Weights of a small sound classifier: 148.9 epochs.
Rows from block 8, named by matrix and row number. Rows with one number belong to one neuron. Each number is 128 + 24 x the weight over its row's rms, rounded and kept within 0 to 255. All counts start at 0. Numbers have three digits each. After the name is the row's rms in percent of the matrix's.
# gate: first MLP gate (model.blocks.8.ff1.gate.weight, 384x192), inputs 0-63
# fc1: first MLP up (model.blocks.8.ff1.fc1.weight, 384x192), inputs 0-63
# fc2: first MLP down (model.blocks.8.ff1.fc2.weight, 192x384, transposed), outputs 0-63
gate.181 036:131165136128128128128128128161130128128167128129083051128128127128189128128131128128128126128128128128128128128128128128128128128128128128128128128000128128128128128191126128128128127128128128
fc1.181 025:000128128107128128128128128128128129128128118148127128128128128128128128128128128128128128128128087128128128128127119128128090128132135128128128128000128146128128128095130128128128132128128128
fc2.181 025:119141127127128137128128128128128128130128128124128128128230130128128115128128128128128127128133128128129128128209136128128127128129124128128137128128097123128095128119128128128117120128128120
gate.182 005:128128128128128128128128128128128128128128128128128128128128136128128128128128128128128128128128209128128128128128128128128128128128128128128128128128128128128127128000128080128128127128128128
fc1.182 017:128128128128128128128128128128128128128128128128175128128128128128128128128128128128128128128128102128128128128128128128128128128128128128128128128128128128128128128128106141128128128128128204
fc2.182 016:128128128128128128128128077075128128128128128128128128128128128128128128128128128128128128128128128128128128144128000128128128128128128128128128128128128128128128128128128128128128128128128128
gate.183 068:118128152140099138103131130114102075198144125165135226128129113139100123133127077172133114129132131133125131139113130138121138126128173127142130119127127125156130120094138127129132143128128132
fc1.183 070:184125128135102122127127121129147175147122128037136121125124159128198131128126134103128118122107122114098131106128128125124130128190116128126084128130113125175128128129030130128128136128128067
fc2.183 077:074125093128128128126126128100128106183121128150127123171128130128132128128057125129128157113092100127124128135153193114131133128151125128128132123128128115129133123128114122125130119128153129
gate.185 079:099147128049114120131128128137140128051129161099128121129126126134142131105132121132126151129055119112130120130148141133127130128129129128129163255132112094128128117109071125120128108116129126
fc1.185 079:139135079122132147163134132138132127128128105245101129130125136179132141129108118109131114125135150118128128144115128149116126116129118128128117128164130148129128126122165134128129127127128132
fc2.185 085:129128124130127136168123077129123142123128124159125137150255187133128093137146127138122119133064125128086133117128145127148116146133113130110110132157132130128132113153126118128116126128131128
gate.187 065:150128116127130130083131131128117128141126176121135126138129154154127126126128128129128146137128127129129076128105168127127133126128108126128146103135128147138130130128125128128128129159144128
fc1.187 062:126124128139132147125125140135121140128128078133131128128130106125123124139128129143127132118123103128128128126099128129126128129132070143126121128120125067143127128126127133126151136108128122
fc2.187 058:126127126123128140128128132211110100111128062139245192128122127106139095186123129116129124112128123129131128131138132127128112128152128127129135135120136056110125096085128128172129118062136130
gate.188 118:130127181128128194128126139127141129125121122168139154160063139128140128132128130117126129086116164124126221128155131154081106130111128128129122142128129122119126203137116126127128172131130128
fc1.188 098:128156125118148154119130132120129112132128138128122121126137124122129129117146100128128128092128083129121145118124219099090150123173144084130126110115136165128116145118147150149122149127116116
fc2.188 097:130127128128128149130128128129114127111124113161134120115129126126125126140132130082124111130144106112156130129127113128128120126128132131116099117128137127144135121135255131150126128124127128
gate.189 328:126127126142100139121146131125139130134127169104119132126044027124126121163130128154128153093131127128128101083140125130110130149128103127129111127130123129128175127119126128121127152132125126
fc1.189 431:122128147130123131114110128122137119127119125130123130128131130129129129113129128124128128118174118109128127127127128116128128132108138120128126123099124178125126128131000129127128144129126129
fc2.189 315:123102091133127123122132128103128128129103124128126131142142057127137141132089128135119141129127128128143136108127128126128128135177128128128158157056191136133143132130219130126130139128189152
gate.190 013:124128127109130128150128128128126128128128129129131128128128124128128186128128128128128128132128128128128128128138063128199128128128126122128128128128128128122130128128128096128128128128128128
fc1.190 021:128128128128128099128128128128128128128128128129128047128128128128151128128128128128138128043128128128128128161210128128128128128128128128128055128145128128128128128128129128128128128128128128
fc2.190 020:128093128128128131128128128128128128128128128128128128204128128128128128128128128128128128128128128128128128128128128128128128128128128128128128128127128255128091128128128128128128128128128128
gate.191 076:129128129100128113126141109124000116136129124206127112127123122128129133112128126143121138132157130127128129125126128125138160122136146131128127125254138128128118133129139130132128127127128128
fc1.191 100:095115128087122152128128130144131144132139128127129126128114127144132127129140169140123139233129129128128130083098128079114125128129143129128129125137134124129129127128127129071132128126127136
fc2.191 088:105127124136135152135123114164149126110166116112134130131128126128134095128129103096129123123102129128155128090119129128146132159133128128138106128133124102168128128120129119128123229128128138
gate.192 015:128128128130126127111128128128127128206000128128000128128128135128128128128128128128128128128128128128128128128036246128128128128128128128128128128128128128129128128128128128128128128128128128
fc1.192 019:128128128128128128128128128128128128128128127128128128128128128128128128128128128128128129128128128128128011128128128128128128128128128128128128128128128095128128128128128128128128128128128128
fc2.192 013:128128128128128128247128128128128128128128128255128128128128129128128128128128128128128128128128128128128128128128128128128128152128128128128128128128128128128128128128128128128128128128128128
gate.193 128:096087127136094112128127131129121119089125130125198106117127152126131129138180126157129137171124137128129128198129134050128125128144109126140125137147091130097169128118107172131127167074128181
fc1.193 119:129128098140135108119127127122119128148129102140148100128118255128122128132127127142130188126133071128143139133122200069178128128078110127127120132125143128111130131136096137109128140126129128
fc2.193 126:161130122126067138114126124134120119133128133083128126104103116128125103149134128127105126121169129128102129129120128117087128120123122127112138133158141136080127198128128173128143221128136128
gate.194 129:153117132116125130038134149076130185122127126131130131120126123129128129041122123111090089105126139128100136188113145104108128129132128128145132134140130131162131126110133143131128141195128051
fc1.194 124:197128135107129109123131132128125136127129119179127178128128102124207044125128128129084118094190131128129138128081138087088133129142095111151127128127127131126073133130109136255126129123128128
fc2.194 133:128128110160129132153128111098123129127120128163151148123125121136106118130137128132120118128129128128139137128120130120128140160184128137082096125098128125128123128127184108117126091128128100
gate.195 145:131110129099120128136105136127160136177120126094126124128151128132114176089130127126154121130132128111131109135121056121135091175081155114127157255131161165092115189126134127127160127134110132
fc1.195 122:134109123145085129130126127117079144130128141162149129123126091120114122174128112171145132130131130129125128137176114116120159131126120128132128128108129127130078090095127094148128127109128119
fc2.195 167:124125128135126153105129128123121128173110129130134147137138148127121116134140130129132132127129098137141128112132129120129128132108115120113079130156095135144124125144071126000128131121124116
gate.197 049:130129218144111141089139128175124176150125128128126134128140129131137075121127128127124129135128128114133130126050128090126127114144142128128129100123122128065124141131132111127128140128128143
fc1.197 064:130128086155128116146128129118109176181128071121129124127129128110127124153129126127127130118121144012143173128129127122128255132128132128150096127130150142127120129131123128123142109133160148
fc2.197 058:132128155145129108139142136137137127141128128114127130147127134129128159128114131128127128128125128128125128116129217097128128128124128128114114136135128131128117128137128124140071046127128129
gate.198 137:065127128126127092128125126175128123136129127128118127126094125134100048141129131126122125128139140128128128105135147122128116138114128097139171033131111124115160098124141152255127141120128131
fc1.198 132:125121135133081150223123120123127127128130126172098128127129091128000045140125119128135127128112147128126127128193131148085114127094095184127141143154124125131132137125075137125128142132131135
fc2.198 152:156125132128118107123135128152140128067128128130131133098144131133140126128126130127089103117129130127074134119125137130118125130134129127128191119158126160133127126128116125096254137128129109
gate.199 128:129127134138123172128128131127128125126130127127138136101112128128128166102127105129126128126142151127152115126129124128124128129198153144123114131155123116129129089119129168141117128082126127
fc1.199 119:132138127198107179128127128108122123136113183111131124134075131138140147141129125127126080088145158128153152089209103156127105128128150095128131083128111142127118128112144129127122167076131134
fc2.199 123:125128129120145199119121128095140131137128123146138124139246131128127136130120133098133127132187099136125134171138160127128119123112126138112081126127115129112129122126116124151114128146128097
gate.200 177:154127122129120150116144130140179060130103123017134126099139129128140129140161126154156128132129125104108123129134063105134120137101255126132130119136118126126128129125126119138128133118133110
fc1.200 181:125127133185094108211041127135151140127141101132147126128128096070122128094117126120168123185133124127130123121132129158130120129127156187177143109151127129124126127135173065114106152106104158
fc2.200 202:139101137128126134137056110127128129132128098152128130134109088160127095119128138135116089128097128129126140144128174128135129127127127130131117139191120083151128141105119131127158126133129128
gate.201 377:128103059117187197122114133129128119119132131128144129128133159128124123128130153126127255138131162129132136129129184209137138128124128125128130128130130120119128152127134118145123173128128121
fc1.201 433:129130124128129105129128128127128139128128128126148095128130128130118126147128128128131126189131130131128126128153135136128152128128117129128128128127133128127125129129126128128128122128131128
fc2.201 356:111128154129128127129127128128134152128128175118128105133138129128129128126140125131128127225168128129128128128128130128138128117137080129127128128114128130128159127165108128130128088088127137
gate.202 092:137128164152119127042188140126127099131182139170101134128128127131121123140128113128127128105129113134128144104127129128127185114047152128186131128128129129150162128128132128128130130128131126
fc1.202 081:108128097128129120128076098108134234128128162131164129141128141128166128129103131127134142068223127130112152128116114118131125125127153129105128113126141116109113129128151212123128126123128128
fc2.202 083:129128107128192142137128212129128124045093095133128115111070145128136129127122128126128109098138123124125125128141128125099128125147128137128128153128129201106115128128122148129126122251131127
gate.204 180:150127126131176128174128067073181084183125188127128069128120138118173119255154127121132123178071143132138128143163128141132124129175137141100128129120109138129154135128129125146134142128125128
fc1.204 170:139124118090092107130117128114100140128130186101061122136140097128080127157127137129128117123139101131128148116128132157125104127178127125132149145136117127119111132154151124128115126121124142
fc2.204 185:138112175123129109140136101139134152123129145122116127133128099133129099149130130087132133128162126065111127128127126129123137128146152164127141127144133128116128053220139148185129124117136138
gate.205 222:069130125124101128128066127080178156102128131127119161118128121128084119133128133129120098136128219140130127120114146141129082129130122122128125121120136133126130129124127106145190127126114169
fc1.205 219:138128126184142091128132148130130127134099207128123137135128126127134145118154141128101132067101122128128129156078125127121129132090127131129128145092136127127119132128111123136130128131128159
fc2.205 219:128121142128112086141125129135121128146136124129129129128132121154126151151130094178127132113094153130128130135157129122134185139128159117128122124122111127167056125132117134128095128119134129
gate.206 087:143128145128118093156121127120133120128128128081119129128129040128128128128128130131062127121127138132128128130124130107128128122058134128128127105076127116136182120127150095123128200182177134
fc1.206 076:121128206144153128135127150128089127139123184151090128127065150128123255129128128165132152079128122128117124126128122170130126127126120128128135127133129133129127129128133126109128135116164132
fc2.206 075:158127138148129125130088128123086198126132209130128140128125169113123162165125127127121119129102085125059130128128128107129129130127134135109131126128132169102121129113127128174124167115127125
gate.207 009:128128128128128128128128128128128128128128128130211102128128128128128128128128128128128128128128128128128128128128128128128128128128128128128128128128128128128128128128128128128128128128128128
fc1.207 021:128128128128128128128128128128128128128128128128128128128128128128053128128128128128128128128079128128128128128128128128128128128128128124128128128128128128128128128128128128128128128128128128
fc2.207 016:128128128128128128127128255128128128128128128128128128128128128128128128128128128128128128128128128128128128128117128128128128128128128128128128128128128128128128128128128128139128128128128128
gate.208 013:079128128128128128128128128128128128128128128128128128128128128128128128128128128128128128128128128128255128128128128128128128128128128128128128128128128128128128128128128128128128128128128128
fc1.208 017:128128128128128128128128128128128128128128128128128128128128128128128128128128128128128128128128128128128128128128136128128128128128128128128128128128128128128128128128128128128128128128128128
fc2.208 006:128128128128128128129128255128128128128128128128128128128128128128128128128128128128128128128128128128128128128128128128128128128128128128128128128128128128128128128128128128000128128128128128
gate.209 199:130130126117187129128120158074126118144136143150148154131115137129126125046129085126127136080126087127129128137112127129124174128029141067138111127125126127127089130110121128120105141129127092
fc1.209 190:148130082149148123083066136211129128127132138159127127123125120126131126128161128109134118132127160143142129142125130127114127127116108136151132130112117160127115131129128133115128106128128078
fc2.209 177:149120141087120119139129127146127153112121160080109167147117198116144159048143132107127115157132119123129137130128134125120131136137138153129129125123124130118129143142144135151116128130143128
gate.210 016:128128127128128128128128128128128128128128128088128128128128128128108128128128128128128128128128129128128128155128128128128128128128176128128128128128128128130051128128128128128128000128128128
fc1.210 013:128128128116128128128128128128128128128128130128164128128128124128128128128128128128128248128128128128128128128124128138089128158128128146128128128246128128128255128131127128128128128128128128
fc2.210 014:128128137143139118133128128128116128129126129025128128128128128128126128128128128128128128125129128128133128129128128128128128130095128128128128128128128127128128128118128128103128097128127128
gate.211 044:128125126128123107161129122128130128128128128111128128134131154128176128126128128126129141126125082127219125221157100128128117128119140128128128255119128128128125132129128129128122138128128195
fc1.211 038:127128132121048121121128128131028129128128132110111128128211120128130129152132128128128127120128129130128128124129129109128140128128255120121131128126128134107150128139124128115128134129128128
fc2.211 041:163128128126110080125128134126123133128128128106086127128127129129140126151129128172128128120161132130126145124128127127128128128128128128127155114134125129130116143126142118172122129148111134
gate.212 070:128128128128128128119128128128103129128128140125128128128128124128130128128128128128128119128128121128128128128128128123128128128125184128128128128128105128000132106128128138126128087135128128
fc1.212 033:237128125126128137128128128127125128127128127129128111143128197128129127118128128129128153119128114128128128128145128127206128151137000217128124140127128128126126093129118129135128136128128128
fc2.212 024:116128128124145128165128128130038130123255128121128102129128128128128131118128129128128128131095128128112130121124131121127128128131128128128107167128127127125153129086128126116128120128128128
gate.213 035:123128128128125128129128128128127128128128121119128126128128127128128128093128128128128134131128049128128128128126128129127132128129125128128128128128128133128122128128128128128128126128128129
fc1.213 035:128128128129128128000128127128156127128117128156132128128132130128128128129128127128121110167128130128128128128128128128190128131095126128128128128133128128128111128115173139128132129130128126
fc2.213 035:129128128128130128130128128128128127127128116128128128127122124128128126128128128130128136128128127128162128127127128130128128128161128056128128127128128129128128129128128077128128127128128128
gate.214 077:130123147135219091129138120160156111125127128166137141117086142132127128128123119062124202172162127121119123123106128183100135129125145139129127136128131129118161129128133128126129142128124123
fc1.214 067:133129128123095124131131128122122156129122127123126128140127103128133131151129128127132091114128128157127138136131127142100139127167123128150129121122128134049070128184116133080127128113128125
fc2.214 083:120149128130124129120128121129133129121129125126129128127130156159128138079118127125127132126111126124128134125125128159132116133151139133128129130128131067135127127138127134138137128128130142
gate.215 102:128104096124103085127136133113016130112113136201115138122134130117127102093140147128135129128151129129119128098173139153137131127128135149128132129120124148127118130126127131129153129128128127
fc1.215 103:148127126109137129131128125107125127154114151112133062128213162128076128133128151129130154112111110128057193124131129157159142179123130128129087120128118134128135123125070121120130145166130105
fc2.215 106:155128130111128066130142120155144121128126132108121128117067132127110101128128136132197125102113126124089128145136130109129139203108128132128114137128133129127139133126129119000134126058140111
gate.216 081:135128129122078144129127128126110060169128123143118132132079127129125109126128130162120111000122117128128129116091126119125129128122129143149126126128103130198128143132126117123129133127130128
fc1.216 069:124128127103144130129128124128114123137128132139123188128082142130066158129128131154121112023062126128127162127134135092134133118126169142128148111122130125161127021124102128107130128128128125
fc2.216 075:124126138128167130126127140130127158130163129174128135125064124127128116128126129128128128150131142145145130128093106133108135133132124255128046124130113152106085133127148127148098124130132128
gate.217 012:128128128128128128128128128128128128128128128128128128128128128128128128128128128128128128128128128128128128128128128128128128128128128128128128128128128128128128128128128128128128128128128128
fc1.217 010:128128128128241128128128128128128128128128128128010128128128005122128128128128128128128128128128128128128128128128128128128128128128128128128128128128128128128128128128128128128128128128128128
fc2.217 022:128128128128128128128000128128128128128128128128128128128128093128128128128128128128128128128128128128128128128128128128128128128128128128128128128128128128128125128128107128131128128128128128
gate.218 076:140128063127123134085118126129128133128138144178127137128128127177163129129125052173133128157129132125184130122211137127142119049128105128128128128138128130129126127124126144132125082129127148
fc1.218 081:129129121104146116126119128151108000128153124110138144124150127129128126111021167129125087199145129128128138124120124133128193128127124128128118128193132151127102120110125123128129129129121126
fc2.218 074:107127135134164009164128077128160024131125128162117169130121151130082118146151110129127160126125157125124128146121119146127126128128125112128142129134127141118116128127183121130138128084127125
gate.219 062:086125131134157116129128130140127121155061128131128128128130111128108128079125192134134144109112133128128158129128136130084050128087113145061125128131130127128122142126092087128185043130136144
fc1.219 071:128131103112140116128126129131129098123148191151123147129128064128136128084139127123128112112128091128128132128079135167166000127148126128128128128145133184137125128168134126119135078171124142
fc2.219 064:140050119111122126128126115128130134098128130107122129109071128128075098129106131137128137119139126126164126129102131229131126130127166126128115125127142129097119128138255126121129126132144127
gate.220 140:103127129136127128132092123124126132129128081180129130101128099128230109128129129127128175113121126128136172128127119137140168141106105128090122128131124127149114126139105126129122130128130128
fc1.220 118:120127133125131076129110119124149133138129132105158051130128127129142124123127129121132129150123123126127129132124139123184188127115226128127114128124125120115131128129171129128128145131128146
fc2.220 135:129129146125126127123129134129138153128123133138129110123121172112108140129138082136128036071125131133125105223131129113140130099128130128123128089132128122139119252128128126148143128091128134
gate.221 075:136129128088128128129127079091148131125128095128126130126128120128128115153081136126130134134121140130150144109127123091128131128123065127128127144129135114120141128135127130144128178137128127
fc1.221 073:125129141152108128128186128128134116134127120115132128128119129116099131128126136218124102253150178139128130105118190150103128130130162129128128107128123149128093138128129127128127141130128121
fc2.221 101:125129136140134115122120110129129127121128133149129179102138124127000168135126121129127123138130128079108125123177128101130130159131105128128133147117053123128122135124126134135133137128145082
gate.222 047:127128135128170127128109128128133131128180127124089150128125127128000126128137127151124152150118062174128113172129128128128128127131128112129128093128128127127156124128120141127160126128128128
fc1.222 044:224099125131146127089126128128130130128134115117121131073144137128135129123129127137155185136138133186128146083084156125128128129128129128128106173138100125126128077128127136103128124128128115
fc2.222 044:126140131161124125176094135107125133130129129214129125133114147128122144129120151105125127126126131126186135128123128139129105129097129128128128100138079131127136123130076146137110100146133174
gate.223 050:196126165060127130111173126103134128000128136121117125128128063128128096128116128105130124163123133143128127176127128250149128128128124127128127129121128178127128128128128169129126117129128137
fc1.223 050:117126122120130124128138128144128128128129117115105128128127139129126128134128128121128131111131115128127134128128166118135129128128138112128128130128123137136148128144129143116128123128128121
fc2.223 057:141128128141166127118128121128105156125127135128129126135120198138127116127136136128125129108117129128139128128157128126128129147128063128126101123116128146128119132134130127147121123031126120
gate.224 016:128128128127128103128128000150128128128128128164220127128128089128128128062128128128128126128128128128128128128128128128128128128128108128128128128128128128128128128128128128128128115128128128
fc1.224 018:128128002128128128129128128128128128128128128128128128128128128128128128128128128128128128128128128128128128128128128122164128128185128128128128128248128128122128128128128128128128128128128153
fc2.224 034:145128128128128128137128121030088128128046179128128128128128117128128128000128128128128128128128128128128128128144128128128140128128128128128128128128128128128128128128128128128128128128128128
gate.225 076:117134127136120128123146128125145086130084123119135126128095139127125140154128132127123122127145144127127171129144127129215136129150078131128128130128118130007130125077127086128128136128127131
fc1.225 082:100131127128133109130126129128130126114151125147216137128133123128124126156126130128134059091121129126137132128128152130124149128128121131128107128089128130128079142129129129128122164128125062
fc2.225 069:101125128114126092126136134124076103103127168127129159141131121128125137126124125125131125103126130139134134133126128156128128130047137129128125135129128127129011130128123142128131173134151127
gate.226 119:129128121126153126127137077126135129165122130123092128127129126112187157128125131156132128130128114141097123125128217158130124127131135128128154113077036112183132134032129128133132194121126102
fc1.226 107:108128178132076128072133128120139131126129101103168122127121126128138136131128128129128129081034125109190118212141117132127127129128128128142128128020128124129155115120151126130142176128128123
fc2.226 119:137128126151135129133182142133129182127135185129128122110114108140128157127131123051128127149136123128136100148083125143117128129124124131140120127133132121126134128128129140122186118124127127
gate.227 055:127138158120126129140128128130142128127127103128127128101141128128123130127128128140128167113128123128124040127124129099128255129127129128128130130135128131125119137125132129129128125127128129
fc1.227 045:118146131120166126152128127124128128130128125102172120128128196141127129128128128128128151125088131182128129164123131128128128137118081128128128128129128132124255132128130128127128235128128129
fc2.227 046:136106103103119170127128128124127124127128129127128129164166132128129094136132123139129129151118128128117053098155128131129128123135126107128161125127127118128143128128137130123158174182115128
gate.228 027:128128128125126096128128145133127128128128128146128114128128128128112128068128128247128127129128129128128160127131147128122128128128130128128128128072165131128129128255177132197128150128128133
fc1.228 023:091128160127135129127128127121118129127128128129124127128128131128192165125128127129128128128125108128128128129129128130139128128116128128128134128124131017134103128128106148128128146128128128
fc2.228 040:130128128153128128134128128128127128128128102128128128128128123128114128128128128130128128128128128128128141128128142128128128128127128128128128128128128126128128138128128128255128128128128128
gate.229 028:128128122128128128128128128128128128131128128128128128128128128128128128128128128128128128128128134128128128128128129191128128128128121128128128128121128128128128128128132128128128128128128128
fc1.229 023:128128128128128128128128128128128128128128128128128128128128128128128128128128128128128127128128128128128128128123128119128128128128158128128128128128128128128128128128128128128128127128128128
fc2.229 013:119128128112128255128128128127128128172128128128128128128128143128128137128128128127128128128128128128155129143128157128128128128128120128128133128110128129128128128128128128128128128128128128
gate.231 062:132127142112142128158129128128135123128129128127145174128127103128107150129128128113128135121135137136125125009112109130125128128131129012187129128127128154152116143130128128128129088128128103
fc1.231 070:130128128143069128127125113129128080128050109116133127128128133125140128125128129128128101128124113133127124134124127152127127131130135134128129130136128128143126146128130140120127089131128255
fc2.231 067:128128148097128146130113217128106127153126128126137118128128124128127133120132130139128128133140129129126112131129128131128127111140128128103145128127133129127101128123097128127129145132118000
gate.232 032:044128129133159128129120128129126151128128123128128129128129101128128129128128128095128138126141128128118128128072233128128128128128128128128128128139128128128131128128137131172128128128128123
fc1.232 036:128128128127128128125130255128131128128153129128128129128128127128128128045128128128128118128128103128128128128131124128128128128128126128128128130167128128128120128128127128190128227128128128
fc2.232 029:129128128127128129123128128128131129130128128128128129128128128128128115127129133128128128128129128128128128128243128128128128128128230128128131127128128128128121128128128172128140220128128141
gate.234 120:105128128132126152090126165147117122133131099147136129187122178132163129131146128102089188128127151102127136134131129118128112124132135133129128231163131136122107113113160129128130131110110089
fc1.234 138:129117183141061118195139129129144126130124138126101128128135117122084149115126128130168128128115121138128126119146128128099165128122255158172115108134129121127112128132093145111123130133130128
fc2.234 144:097132127134128087127124099125124089106128131142129085133126148138096178109111132051128130120131085120120128130156143111078119129091144129128095092128122146128117159139065135128128067135139139
gate.235 209:154148119083153141106159128117136128130128107118115125127130122137121144074129192131134165138101128119122137122106122124124134129119180128126135110213128131113133129117137123131117108128117142
fc1.235 194:128124120130104114103125124128126128140126128188147120127126105115124125119128113126160091123125127127123128119139124129126033126128128129129126134126128133120073130124043149134128169130125121
fc2.235 200:062128133137129124096128130121141120126128133125130125127119186064138129121130149143108130094136166148112130128051125102127134125128126126153123114128142130133128127128121130116145124139144168
gate.237 037:127128093122076130112107105128126128124122134126190133128127125128128128128128128128128127128123128128127151128126153129217128129123128129128137128170129106127161049128127128128104000128128128
fc1.237 031:126128128117128129128128132122117128139128128137000145128128141128142128128129127128128115126132127128125128129128128091130128155107126128128128129191218121128128159128165128129128122128128130
fc2.237 028:128128127128128129133128129120126128128128122137128131128128024127128060128122128128129129119128128128128128128128128026075128125042126128128055129128189127130125162127128128128041132128131127
gate.238 065:120128138121104131128128126128133138126128134134117126128127113128127125128127128128123128128127048128115139043127123111137127130137126128129127097124073188128141129120153127131128093128128139
fc1.238 079:131092128128126128123130127128134169128128115127092130129128134149127125141128128128128132128000129126131135100108127127128120158145138127129129128097128129128138125130128128155136137128128126
fc2.238 066:129128129078077147121166187126129196130117036041134127129128127126128122125168128130017128129128127128125128131126126128128129142123137128128135123129128126142128171118128024127129125111128124
gate.239 037:097128129147106133141128129128137128128159127131112128128148117128049129125126174128137171129128107134084128128129128133113130128129156130128114128134130127133135128128128129128128128127128128
fc1.239 042:146128097116159138128139128106050132130128126167128130128127096128133129128128128081091093170128128131119128128119120128135136128124126128128012126128128146128220121133124128127128125128128127
fc2.239 041:120128130146128135131040122154128115122128125144128128125128132129128127128128152128128127129130126128255135128127083140128127106089129127123098121128128211146119109128138128254125122129108128
gate.242 228:161129121111230137134150134128129056068133126127129120132128094124071145127144128129129128088137156123130150110146136127127126123169128127132137131028130128134117105111153131122133121132119125
fc1.242 233:072128143143126127125117127088110143159126115131132128129179123165117127185126129129133144129129115130128116133136131141136130118141148132129125128118128115128139126130126122092114148129157128
fc2.242 219:158136126131121116132130128126112120137131127136146130094166142114117128121122127119127108098080145146133127136167127134109128133019134127119185127140128134129090121103207133193091126164120110
gate.243 147:116119128137138120171128129123126126124138124112126056175130131125137119133115136158123128148128088127152128127117131128129119135129118174128146110181098000115120149130126123128127129134130129
fc1.243 129:147128007161131151117125137141093117129128151143128141128135131164134129130130135133129128135127148128127129097072126123175120124123151123138050135145125102112128128126120099118132127128123124
fc2.243 140:129127122129123195116128151127117128184144134093128163121128133157106120127087135128132132126126126160127127131112129131121131112106145128131128126129128138148185140080047161129141128141115126
gate.244 036:124128122093158129118116128126069123135128115149129133128129131127123128110128127125128128118128128128128126130119128129128126128128126052126127129128128135122125221130114143129128127128128128
fc1.244 041:141128127154136131126128129128052132128109128139123128128117144128128128129128128127128161126137127128130133102133129203127128128129130123128128128135128124123115128149132128126128108128128131
fc2.244 032:000130131128118124125135128132120118163139107113128127134128116128129128128128132129137117131159129120112133129117136119125128190135132128128168134131128121128139130126128128102128128192128128
gate.245 052:139128127120133140132122128123093121063129129128050128128129129129049167122128127128128137129129129132128128129128128128112126129140128128128121128107128145143131128128105066129128075128128124
fc1.245 059:130128128133116127135180128128136128128128129118122128128128128128129083128129170119121100125119148112128128133134128158142127128128136155128210073123128129126128125128129127128128132128128116
fc2.245 057:125145128147104127124127111128131130134141126136128098128185127128141139127143124123130129125129129124122127128126118128125129136111128128145121129141123127134117149128127132128134128127140129
gate.247 092:010129128142127134101127128128150136068138127134106126133128136128136110160153116144129131224114075118186111128130130131128117137124160105135129128146117117100179113127126128130128128127122121
fc1.247 104:127120078134108128130099127106068128123129127138126041130191179116138129129130129103130116137128186134235127126105137105132128128128131128128128128129143104115149128206128134127132110127129128
fc2.247 099:129128047156049115137129127112111141113132133132130135134125112130131112062126136115130166163130146132135129128113123129131131132126144127129117127128128128123119129129124129109164124127121128
gate.248 018:128128128128100128255128128128128128128128128128198128128128166128129128129128128128128128161128128128128128128128128128128128128104255128128128128128128128125128128128128128128128128128128128
fc1.248 016:128128128127128128128128128128127126127128128127000075128128128128017128129128128128128111130128128128128128116147160128128128128128129128128128057128128128129130128128131128128128128128128128
fc2.248 022:128128128128128131128128128128128128128128128239128128128128128128128128128128128128128128128129128128178128128128128128128128128039128128128128250128128057128128128128128128128159169128128128
gate.249 164:126132126130116125133128135112245144135132128098130084128156100131120112112125162130133136148129188106128127153156025176132133125127200110148096140124128144166121116133124135119120121128128135
fc1.249 163:130079167117129128129125117151091131145127129119158054114135129128124198146127131117146180126127128179111131124122128121125153114146128124130127126106128128136124129125185112163145118126107121
fc2.249 183:129128137124128119137128126127095136132107117140128127126131126130120110169132130127128140128113104134114131126124128128128127129123129123123128102119128129128105129116130142105126111162137141
gate.250 105:064127053127119138128120129181128145195077141169149028119122129127162124107129066128071129103165152086128138118111111113120129179141142126131128127128142136127147127133130126127096139128089166
fc1.250 108:127114218079125150125129130131127167109124128143144129128132143129132131107122128110144131200116126123105148128124131133128129127154128128128127133120127170127165121108108129137125149128128131
fc2.250 132:129129126138092127123132129128117133163128127032126130131131158128124127127106127166118116128113134121129102116130084101128117114127121127128126124140129128129148124123128128130124111118128126
gate.252 065:097128140124085127094144121128134128128133128100143229127128085128125112127125118130128130109127114063096128128091128125172119136156126107128129128115124105119135112128117116127128157130124132
fc1.252 078:108128128152125127128128125130128126128118131129125128129110126116117128133085128116108116152122132135135184128131140253128116129137126128128148128138128125135128132128138126141128123128142170
fc2.252 065:125124126135141076147128131116202128093128197102129132143128227160156129128079111159126133136115133127109119145128117166223171139075101128130129129117125131111102130113128128122165128095131128
gate.253 047:128128135125067217127134129130127128151129127144110110128133103128148132125128128128126109151106129067126088127131131114128128118164128128128128125132128212136126128122128095127128186220128103
fc1.253 055:073128073149128137129128123135128187122128143168116093128126128130127131249128128130128149146214128128128128143123131128124128135123150128128128122127133116126129160128100101128128062129128103
fc2.253 052:134128128133066129142132128136134124128157128121124128125130126130151125128189129131128077136103128128178127107128127128131133127143125128128117128134140120129112128128128002107126128115127128
gate.254 026:128128136134128128121128056128128116130123128150128134128128129128140128129128128128128127129128128128128128128128128167128128128048128128128128128127128153153128128128128128128128128128128076
fc1.254 033:126128127126128128086128128128077123128128128111124128128128128128128128129128128128128141128128128128128128128255128135128128128128148128128128128122128128032116128128110161128128128128128130
fc2.254 023:129128208163128132131140222128128132129128140128128128128127127107128128128128127128128126113133128128212134128102128127128129128127126128128127121128127109128128126127070128128130128161108125
gate.255 042:128128129126198181128000128135093128128128147125127128128062130128128128128127128128128130127133128128128130128151128128128128128154128128128128155128128129086128128127128255139127131128128128
fc1.255 030:127128123133152128128129128130128128128122128120129132128128155128135128128164128128147127132121255127140129110132118165128128128127130128128128128128128134128127131128129127061128160128128121
fc2.255 034:132128147127135128129128128129144128130128128133128128127128125128128159132120128123128128126237128128127125120128130128128128128145255128128129093125128129098125125110129128032128141139118128
gate.256 034:132128142131135130128152128128128137122127129218128100128128131128130131121128128160128128191114129128128129129131128132125124128140127128128128128105127125127137128129124122128128112128128127
fc1.256 027:133128103123129134127128128126154113128128096127131128128126119128122128153128128129128118116128139128130128114140128125128128127130126112128129155145135127129128144128128128133128128128128128
fc2.256 027:086128126186127128164166119130246130124124129128128128101129087128127128128139124130128129130127134128128133107116128130132139128079128128128104147128128128128128125126141128111127128135128128